config = dict(
    inner_norm=False,
    precondition_frequency=25,
    warmup_steps=260,
)
Rows from block 9 of a small CTC audio transcriber, named by matrix and row number. Rows with one number belong to one neuron. Each number is 128 + 32 x the weight over its row's rms, rounded and kept within 0 to 255. All counts start at 0.
After each neuron's rows are labels from the 100 clips, of 14976, where the neuron reaches its highest value: "loudest" is the band of the loudest frequency at the time of the peak; "top examples" is what is common among them. Only what is clearly more common there than usual is listed. The data: single English nouns, adjectives and verbs, spoken by a formant synthesiser in many voices. In brackets: how many of the 100.
# fc1: MLP up (model.blocks.9.mlp.fc1.weight, 512x128), inputs 0-127
# fc2: MLP down (model.blocks.9.mlp.fc2.weight, 128x512, transposed), outputs 0-127

fc1.289 [106 134 142 158 121 133 139 108 116 167 134 125 159 101  96 155 131 138 101 166 142 162  77  94 125  84 133 129 196 128  67 127 151 160 107  97 120 115 159 194 107 102 127 137  95 107 122 155 135  91 147 109 143  92 143 103 228 109 117 134  87 158 105 104 115 162 156 101 146 148 126 160 148 165  84 126 132 127 120 100 140 150 189  42 120  32  66 118  94 115 121 171 130 129 113  75  70 116 123  95  96  90 128 161 165 165 146 151  82 122 172 178  80 102 118  40  89 113 110 157 132 155 106 126 164 140 122 120]
fc2.289 [188 144 108 110  82 148  65 111 159 168 121  97 136 158 175  97 128  96 130 151 157 120 141 101 134  90 125 133 148 105 111 148 142 174 108 111 110 124 144  92 145  83 141 148  84 110 125  35  99 146 135 120  56 163  71 139 184  70 118 165 152 142 100 149  87 173 123 101 132 145 170  90  51 134 161 175 101 132 161 107  96 141 134 180 116 137 152 163 105 148 174 118 135 154 134 189  96 101 179  91 155 155 129  96 150 116 175 161 102 129 153 102 173 137 163 164 123  56 113 160 168 147 150 114 126  67 146 153]
loudest: 500 to 1000 Hz (53)
top examples: /æ/ (50); /b/ (33); /g/ (29); word: bag (26)

fc1.479 [113  93 139  80 145 104 144 115 127 176 144 132  91 151 153  90 115  94 116 143 126  85  81 134 150 186 167 138 152 134 186 158 123 148 152 120 125  95 232 129 100 127  95 134  98 140 170  90 125  55 152 177 106  89  82 121 134  88 149  41 134 163  90 100  81 120 147 110 113 126 115 170 122 158 162 123 182 148 139  70 158 143  98 111 163  81 163 177  97 119 143 157 122  99 142 130 139 135 143 159 153 147  78  81 145  86  93  80 120 117 164 217 126 143 138 107 128 122 154 141 107 101 130 125 174  99  85 177]
fc2.479 [146 146 161 137  86 153 103 169  65 103 172 103 120 160 130  94  97 136 130 156 132 111 104 115 144 121 104 174  96 184  71 133 113 126 139 124 161 142 138 147  84 144 120 185  58 149  92 141 134 106 134 177 129 136 124 149 134 136 154 109 126 161  94  90 118  95 163 122  37  98 110 123 124 105 150 125 157 118 105 148 116 134  99 175 117 160 174 108 103  90 142 141  80 118 128 104  83 180 144  69 178 135 162 123 204 173  72 102 111 144 126 122 161 227  95 120 137  97 176 162 154 192 125 109 179  88 166 117]
loudest: 2000 to 4000 Hz (26)
top examples: /ʌ/ (100); /dʒ/ (100); word: judge (100)

fc1.266 [145 116 155 209 166 164  94 122 150 114 147  76 109 138 115 120 113 158 114 122 110 181 140  65 177 116 109 123  52  98 148 117  76  67 131 154 124 133 182 160 113 138  95 149 142 195 101 168 168 104  33 182  94  97  99  95 122  72 142 208 106 132 104 159 111 106  56 105 130 128 153 130 169 159  83 133 119 107  99 102 122 120 136 132 156  58 133 127 162 129 152  53 153 149 172 103 127 154 127 124 135 128  97 166 139 118 165 144 158 139 140 105 129 133 100  89 109 121 161 135 138 114 102 116 131 161 104 178]
fc2.266 [125 153 139 136 154 107 139 101 130 120 190 110 139 101 125 171 110 151 136  98 172 154  82 140 137 146 153 129 133 145 149  93 144 147 128 130 159 131 149 155 115 108  86 103 125 115 123 131  14 131  84 135 215 151 166 101  90 191 144 111 122 103 173 117 158  98 125 135 125 142 112  82 109 118 148 116 116 130 153 112 166  50 122 179 184 145 178 145 165 163 116 183 124  61 165 160 107 138 107 125 116  82 105  91 100 117 140 118 194 137  96 150 117 178 143 117 152 198 131 151 106 127  88 222  80 114  87 141]
loudest: 500 to 1000 Hz (81)
top examples: /ʌ/ (87); /p/ (86); /dʒ/ (69); /m/ (67)

fc1.161 [102 118 208  91 161 167 157 153 114  90 159 108 122  98 110 105 106 143 125 117 119 135 102 147  93  82 130  90 168  76 117 116 132 172  62 197 122  82 126 146 171  66 144 161  93 163 118 117 117 108 124 180 140 116 108 101 137 133  91 112 108 154  56 180 145 116 107 156 170 132  72 107 138 137 128 129 122  67 179 129 174 108 139 140 114 136 164 105 122 130 162 148  76 171 113  81 154 111 135  87 102 190  98 140 129 136 128  90 139 124 163 139 149 104 146 112 176 117  85 120 114 134  42 154 180  77  53 107]
fc2.161 [103 157  95 141  86 123 119 112 105 177 116 145 130 161 120 163  95 114 125 180 115 127  47 118 120 157 176 188  67 167 160  75 197 171 109 133 129 107 186 130  93 133  71 172 120 117  89 176 162 112 105  99 117  81 142 160 121 136 162  85 133 125 119  98 116 115 158 150 145  83 198 143 123 117 122 144 129 131  75 167 124  90 100 111 110 126 111 144 132  78 104 117 113 150 178 150 135 179  78 109 137 193 152 161 101 127 105 164 132 119 166 120 122 117  70 105  40 133 151 138 181 128 136 137 114 196 171 118]
loudest: 500 to 1000 Hz (76)
top examples: /l/ (97); /æ/ (89); word: lamp (54); word: laughed (32)

fc1.470 [ 76  85 113 105 144 132 162 141 177  72  91 130 173 148 151 150  79 102 181  45 137  70 172 137 126 101 148  81  77 120 106 181 157 109  74 141 134 111 194  79 118  95 178 113  96 150 115 119 121 155 155 172 132 121 151 104 172 110 135 160 116 157 111 151 117 120 119 131 141  93 121 100 144  61 150 178 129  61 126  98 117 138 117 121 172 132 163 190 154 108  89 157 121 120 190 130 137 116 107 113 142 153 197 149 164 114 161  86  65  74 113 115 130  88  92 143  93 123 131 150 121 103 144 140  73 137 156 101]
fc2.470 [140 151 165 130 171 160 100 117 104  91 116 170 154 125 135 182  92 180 132 118 155 109 108  97 129 155 176  69 144  88 136 145 122  93 120 106 134  80  56 153  82 105 128 132 126 119 160  97 143 128 158 124 106 148 118 179 155 192 131 130 125 167 131 137 186 131 136 136  77 197 130 132 121  95 114 121 119  74 139 104 152 153  77 123 125 121 113 100 122 115 144 115  81 112 200 217  87 107  78  89 133 153 140  91  89  88 129 124 183 163 127 127 121  81  73  85 139 151  56 132 181 143 128  75 168 145 168 168]
loudest: 2000 to 4000 Hz (86)
top examples: /k/ (100); /ɪ/ (77); /tʃ/ (55); /ə/ (55)

fc1.359 [111 145 118 110 100 101 137 154  92 145 140 130 127  73 141 122  76 120  76 119  95 104 128  95  68 177 130  84 150 138 179 173  83  76 143 113  76 133  77 141 108 146 145 122 124 100 111 206 144 165 123  89 149 173 168  94 165 104 114 132 147 214 149 135 123 145 174 107  95 190 109 119 113  97 154 122 123 112 123  89 148 117 133  98 123 104 125 120 153  87 150  55 101 144 136  83  88 105 154 105 148 109  83 138  52  93  92  91 150 135 156 158 136  81 128 192 169 191 133 133 154 122 147 143 139 177 195 110]
fc2.359 [ 74 114 143 117 158 173 132 124 161 171 109 164 139  50 129 127 119 183  99 146 144 123 185 167  96 109 158 115 128 123 134  67 147 161 142 144 160 136 116 103 108 149 131 114 153 144  95 164 112  78 121  93 138  91 104 119 178  83 134  91  77  88 146  77 113 144 117 136 144 132  38 158 152 125 163 104 173 158 141 151  96 135 173 125 140 115  70 105 188 158 143 116 162 145 103 133 160  59 166 160 101 128 138 148 176 135 107  97 137  71 151 156 139  84 152 183 107 112 132 107 207  76  93 147 107 136 122  54]
loudest: 2000 to 4000 Hz (58)
top examples: /k/ (98); /ŋ/ (57); word: king (57); word: key (38)

fc1.20 [ 50 113 158 157 155 188 127 117 207 179 150 133 121 129 125 168 121 165 147 128  79 104  97 150 142 171 151 131 193 148 156 128 145 121 195 158 124  55 122 130 152 151  98  91 181 174 109 138 143 135  56 140 142 129 135 145 161 206 174 114  81  89 121 144 143 169 113 117 155  93 167  96  79 153 112 133 122 112 138 138  78 145 116 169 157 119 125 129 186  84  90 113 170 159 102 127 142  94 156 152 132  61 133 162  80 103 118 104 129 149 134  74 134 153  93 132  97 112 128 109 122 106 100 134 129 127 113  47]
fc2.20 [107 125 137 156 141  96  99 102 168 148 137 101 148 132 150 109 111  96 107 173 109 126 106 142 127  73  68  90 125 110 124 165 195  89  91 109 116 157 106 168 203  71 151 109  98 124 145 141 241  95 127 153 198 114 104 108 131 122 136 133 130 134 153 135 117 135 114 147 140 130 118 147 113 124 111 147 196 103 142 115 174  91 106  81 124  39 136  78 117 139 174 178 149 139 129 159 163 148 174 125 157 112 164 142 185 154  74 121 127 177 120 171  96 130  83  74 119 147 160 135 111 139 115 155 178 177 144  78]
loudest: 2000 to 4000 Hz (50)
top examples: /ɑ/ (89); /l/ (65); /k/ (60); word: clock (57)

fc1.375 [ 84 106 136 136 147 170 154 121 100 179  97 105 136 117 132 144 133 149 165 123 113 166  88 125 131 124  99 120 153  96 172  67 124 113 129 124  97 169 183 121 117 151  85 142  49 150  88  76 118  87 128 131 177 178  50 193 147 179 128 147 105 106 149 126 105 108 147 162  97 128 106 157  93 164  83 164 154  95 151 116 118  80  67 154  77 144 107  85 120 115  85 105 155 109 133 134 128 196 124 179 157 144 148 184 157 126 160 114 103 107 127  96 145 176 134  78 145 175  76 122 138 195 128 131 132  61 128 158]
fc2.375 [ 78 109 147 122 132 155 150  93 146 191  96 127 145 124  72 156  69 136 105 141  91 144 182 130 165 118  85 139 141 124  83 128 126 180 104  70 110 102  99 134 178 102 127 127 151 146  97  99 127 138 131 102 165 157 115  72 185 165 181 143 164 169  96 118 121 168 132  49 125 112 157 128 162 114  97  80 102 159 143 143  98 145 132 102 143 104 103 139 156 182 148 129 188  83 128 121 123 110 100 130  49 122  85 127 140 115  89 137  66 126 186  92 203  96  87 111 148  98 118 137 159  62 121 125 127 161 141 188]
loudest: 500 to 1000 Hz (69)
top examples: /n/ (76); /ɪ/ (72); /ɔ/ (63); /dʒ/ (62)

fc1.8 [134 127  88 137 216 161 139 110 150 128 116 166 106 132 144 192  75 129 170 101 120  85 104 156 208 100 100 124 109 146 207  90 126 126 132 133 123 129 102  92 170 187 124  75 140 138 121 163 143 189  94 115 148 139 128 105 173  94 142 141 152 139 124  45  76 157 132 192  98 111 174 104 131  73 111  67  98 127 115 148 147 155 169 114 120 134 187  85  88 171 107 125 107 163 128  98 151 121 116 165 127  96  76 150 111  77 103 132 168 123 102 143 123 128 147 118 141 193  69 167 121 118 115 123  90 130 104 124]
fc2.8 [121 133 153 108 114 150  78  78 136 136 102 147 130 130 145 162 161 117 193 135 155  43 165 147 158 105 164  97 150 108 166  61  65 120 125 139 170 114 120 101 144 180  86 120 131  93 139 162 102 141 141 162 159 127 115 113  90 105 145 101 130 131 149 121 147  77 121 116 133 195  65  84 114 181 134 109 118 159 109 177  91  95 103 136  94 144 194 131 161 105  92 128 150 163  70 116 126 142  99 133 126 161  83 156  78 123 141 137 147 148 142 163 104 142 149  97  79 190 109 181  96 135 114 164  50 112  60  84]
loudest: 500 to 1000 Hz (73)
top examples: /ɹ/ (79); /w/ (70); /m/ (49); /ɔ/ (49)

fc1.130 [115  89 148 167  86 113 165 130 124 130 114 122  98  63 110 155 173 180 141 136 170 121  95  94 167 125  68 104 104 146 148 108  89 182 164 148 163 104 122  64 121 117  79 157 176 159 167 107 129 115  86  85 159 155 156 144 153 124  97 144 126 156 118 137 124  86 153 173  33 191 115 128 132 146 153 120  82 140 142 137  93 148  98 174 160 132 116  70 114 116 149 151 147 190 132 111 147  81 160 114 114 106 148  71 145 155 113 158 103 135 117  66 108  98 137  97 175 106 137 132 107 123 140  46 179  91  89 174]
fc2.130 [ 91 125 126 153  76  86  88  72 177 104  98 137 141 126  76 121  62 164 199 128 153 119 137 133  89 113  95 154  91 132 134 118  95 128 200  86 137 100 100 109 106  75  90 134  78 144 105 140 127 103 194 167 172 146 173 143 171 144 159 188 132  31 118 186 142 172 120 135 160 104 148 130 111 147 107 176 133 157 154 114 149 155 117 104 149 138 146 146 107 133  95 147  89  76 106 130 111 190 122  46 126  98 157 103 105 162 131 125 120 159 149 143 119 144 120 105 163 156 124  86 190 160 124 156 101 136 112 147]
loudest: 500 to 1000 Hz (58)
top examples: /ɔɪ/ (66); /b/ (50); word: boy (50)

fc1.231 [ 81 160 176 141 107 119  99  76 166 123  89 107 112 142 133 108  88  95 127  97 154 108 137 142 116 107 144 130  45  81  65 185  71 140 171 154 178 104 141 152 178 136  99 173  69 139 166  86 164 104 149 127 136 142 128  88 163 155 177 138 135 118 135 167 132 147 109 163 101 218 126 137  81 129 139 139 130 136  92  92 122 157 144 130 116 185  94 180 109 115 113 111 166 104 136 190  62 176 127 124 137 128 176  74 151 206 133  91 123 117  91 108 115  99 145  89 146 161 139 126 110 142  85 137  86 151 126 118]
fc2.231 [134 128  82 106 162 134 161 124 110 110 148 138 129 133 110 130 156 212 145 131 132 129 110 114 108 105  91 144 135 130 187  58 113 160 119 167 175 125  94 111  48 141  87  86 101 134 103 126  79 153  95  99 186 193 179 163  66 152  85  95 127 122 104  97 168 113 145  87  70  98 124 109 127 143  88 196 142 108 135 117 114 134 136 109 146 210 104  98 112  82 174 188 179 132 106  86 179 149 121 128 151 166 147 152 105 135 146 136 111 142 126 157 159 108 106 162  95 152 110  88 207 119 173 111 143 142 118 123]
loudest: 500 to 1000 Hz (77)
top examples: /ɔɪ/ (56); word: boy (52); /dʒ/ (40); word: orange (40)